Rows from block 5 of the text decoder, named by matrix and row number. Rows with one number belong to one neuron. Each number is 128 + 32 x the weight over its row's rms, rounded and kept within 0 to 255. All counts start at 0. After the name is the row's rms in percent of the matrix's.
# fc1: MLP up (decoder.blocks.5.mlp.fc1.weight, 1536x256), inputs 0-127
# fc2: MLP down (decoder.blocks.5.mlp.fc2.weight, 256x1536, transposed), outputs 0-127
fc1.556 103 [156 127 130 125 140 118  70 120 144 149 142 171 125 126 162 108 132  93 131 165 128 102 115 147 139 185 150  63 140  76 121 127  91 219 125 204 168 145 130 127 105 102 105 172 156  96 115  90  96 134 132 116 146 134 104 167 118 172 109 133 109 195 114 103 113 117 125  51 119 152 152 101 165  53 159 186 139 112  99 113  96 107 161 160 100 121 119 127 138 122 114 206 114  77 180 132 126 105 136 138 143  81 124 153  89 138 155  53 139 119 176 142 149  73 146  64 133 156 138 119 209 113 139 105  80  72 147 174]
fc2.556 102 [117 100 161 143 124 152 110 125 163 116  73  97  95 118 147  95  92  74 114 179 114 118 157 106 162 131 149 151 101  79 154 190 133 125 155 155 159 100 114 132  42 170  98  83 134 136 136  87 108  87 120 122 190 143 133 166 128 128 118  40 158 161  92 158 134 161  74 149 178 197  66 149  67  96 156 132 108  98  94 147 162 105 153 165  98 105  96 203 172  91  81 147 177 150  85 129 135 137 108 104 133 121  88  96  94 129 121 155 167 172 132 153 176 123 204 113 118 131 143 136 106 152 137  93 109 179 100 141]
fc1.557 097 [154  98 144 154 147 101 131 156 152  89 138 202 123 125  79 126 152 111 150  78  55 132  90 129 196  96 100  85  53  96 115  60 126 102 106  92 157 163 156 105 126  82 146 148 137 121 112 182 117 154  93  85 174  51 167  97 145 121 128 186  62  97 147 150 149 166  95 170 118 102 123 133 123 159 149 126 111 179 179  99 130 129 126  75  84 142  60 114 134 126 152 162  84  89  94 103 154 145 120 126 112 126  99 165 138 129 169 103  98  81 131  81 113 138 119 214  89  92 104 140 165 166 113  92 103 133 104 114]
fc2.557 105 [147 153 114  99 137 115 147  76 121 118 128 163 104 102 153 127  70 115 160 132 113 135 173 116  96 138 161 170 161 157  77 109  91 147 123 128 113 122  73 120  96 158 111 125 140 116 179 125 108 117 126 139 136 129 130  72 177 129  59 155  84 121 175 180 169 118 158 122 132 140 129 115 115 153  74 113 145 145  64  99 131 116 114  77 109  69 137  94 111  84 191 139 131  89 148 114 123  72 136 111 123 116 140 139 116 161 166 128 104  97 185 169 158  92 146 121 166 121 157 117 114 144 130 105  93 172  88 178]
fc1.558 103 [141  86 141  89 156 173 142 115  91 112 197 118  86  86 122 160  74 142 169 134 164 117 111 161 103 126  87  60 109  80 171 145 140 133 119 117  97 156 149 131 115 172 153 123 154 153 160 114 128 134 108  68 119  88 114 168 144 128 122 121  91  73 124 122 146 174 130 120 129 120 125  92 200 177  77 168 132 221 132 133 140 113 163  78 145 190 108  74  83 111 123 151 115  74 112 119 131 177 128  82  86 142 134 139 173 179 157  76 119 195 134 148  81 169 153 148 124 135 115 119  85 121 126 104 122 141 139 109]
fc2.558 101 [124 143  51  85 123 140 154 114 133 173 128  81 135  89 102 164 120  89 136 159 100 158 159 121  90 127 156 139 161 150 148 166 105  96 177  90 179  83  68 154  89 169 139  63 170 119  99 142 151 110 134 111 156 147 157 114 146 124 163 198 140 183 105 146 130 112 137 112 140 100 124 105 113 143 134 130 146 120  69 130 158 109 190 118  76 168 168  83 123  49 150 146 147 193  98 109 149 116  89 156 112 148 103 136  57 117 193 129 130  94 156 106 102 124 142  60 131 101 189 113  94  91 173 111 142 173 129 168]
fc1.559 101 [105 170 105 161  92 127  75 166  92 137  61 156 157  91 149 157 131  70  83 125 149 126 164 163 156 174  64 172  97 163 106 147 167 122  72 184 142 128 102 139 157 144  67 125 158 118  99 138 100 193 118 141 163 112 175 102  90 119 154 150 122 160 140  88 172 114 147  92 110  82 104 136  83 180 148 122 100  74 207 135 128 110  98 153 119  78 145 146 151 160 145 164 139  82 133 170 137  92 179 139 160 124 108 160 100  98  94 124 125 109 103 156 111 137 100 133 163  61 136  69 122 140 114 122 185 164  99 104]
fc2.559 095 [ 59 147 129 147 162  80 148 159 123 151 136 126 130 172 124 158 102 144 143 120 134 148 134 133 131 149 121  57 139 148 191 117 146 139 166 132  79 120 127 130 117 149 193 138 142 136  97  68 142 129 181 109 139 141 145 195 144 149 166 140 203 126  97  96  81  98 160 141 100  72 171 128 218  53  83  92 107 102 166  47 140 123 119 119 176 155 112 130 132 111 222 159 101 184  92  99 141 124  88 195 143 176 103  86 171 127 124 112 131 123 170 123 101 131 138 132 119 126 127 104 142  85 131 120 157 157 119 124]
fc1.560 095 [171 157 117  92 111 119  93  68  73  99  77 106 130 143 137 150 112 121  95 123  75 127 133 172  99 136 104 131 109 135 128  93  85 202 136 158 159 107 132 128  88  89 187 154 147 137 140 124 174  61 146 147 154  94 138 154 151 129 132  81 189 127 143 115 116 105  93 123  83 183  65 126 108  89 108 145 109 160 168 152 132 114 101 151 102 154 167 139 109 155 115 156 124 139 104  89  76  85 150 176 104  88 154 133 155 121  54 173 116 128 108 183 168 103 124  78  92 127 126 119 103 145  67 124  46 163 134 103]
fc2.560 102 [138 130  98 134 105  98  74 176  53 112 190 148 180 147  70 136 139  87  79 107  91 113  97 159 155 191  88 126  76 105 124 162 135 104 147 138 174  79 144  83  93 168 150 204 151 104  96  71 189 147 163 113 203 123 109 131 115 143 132 118 122 137  80 160 149 168 108 110 182 105 103  96 138 124 159 188 147  84 124 157 149 126  97 135  75 136 105 119 122  97 140 145 100  52 132 146 101 130 211 137 118 146 124 176  99 188 108 146 137  94  92 159  82 134 158  96 106 186  77 169  55 152 103  96  91  43 109 128]
fc1.561 100 [111 172 141  95 104 122 117 147 129 157 142 130 107 125 154  87 122 143 104 177  87 172 105 127 161 118  87  76 138 158 150 215  68 141 162 186 110 129 101 163 132 124 188 137 155 153 169 132 151 147 162  97 147  95 146 164 138 108  76 149 146 146 166 151 108 115 130 194 151 104 114  87  99  79 138 129 134 134  61 104 145 157 163 179 115 162 147 122 137  97 163 135 121  91  99 201 134 155 133 129 126 170 116  99  41 159 158 138 146 118 158 142  64 190 104 121 176 135 105 106 135  96  86  97 129 135  94  80]
fc2.561 091 [135 114  75 184 111 154 136  99 133 155 182 127 108 169 182 184 179 125 122 103  77 134 158 146 114  49 117 146 135 196 161 118 158 103 128 119 121  60 134 153 180 160 180  74 157 141 177 128 164 126 119 147 105  70  39 132  92 132  84 162 182 100 124 113 129 140 160 162 111 112  88 112 194 102 119  99 155 137 169 130 101 107 133 150 133 156 116  74 118 101 173 156  97 127 120 136 102 141  81 145 119 135 159 161 108  84 106 189 183 177 125 146 105 154 101 163 166 101 176 120 129 123 111  85  92  86 169 122]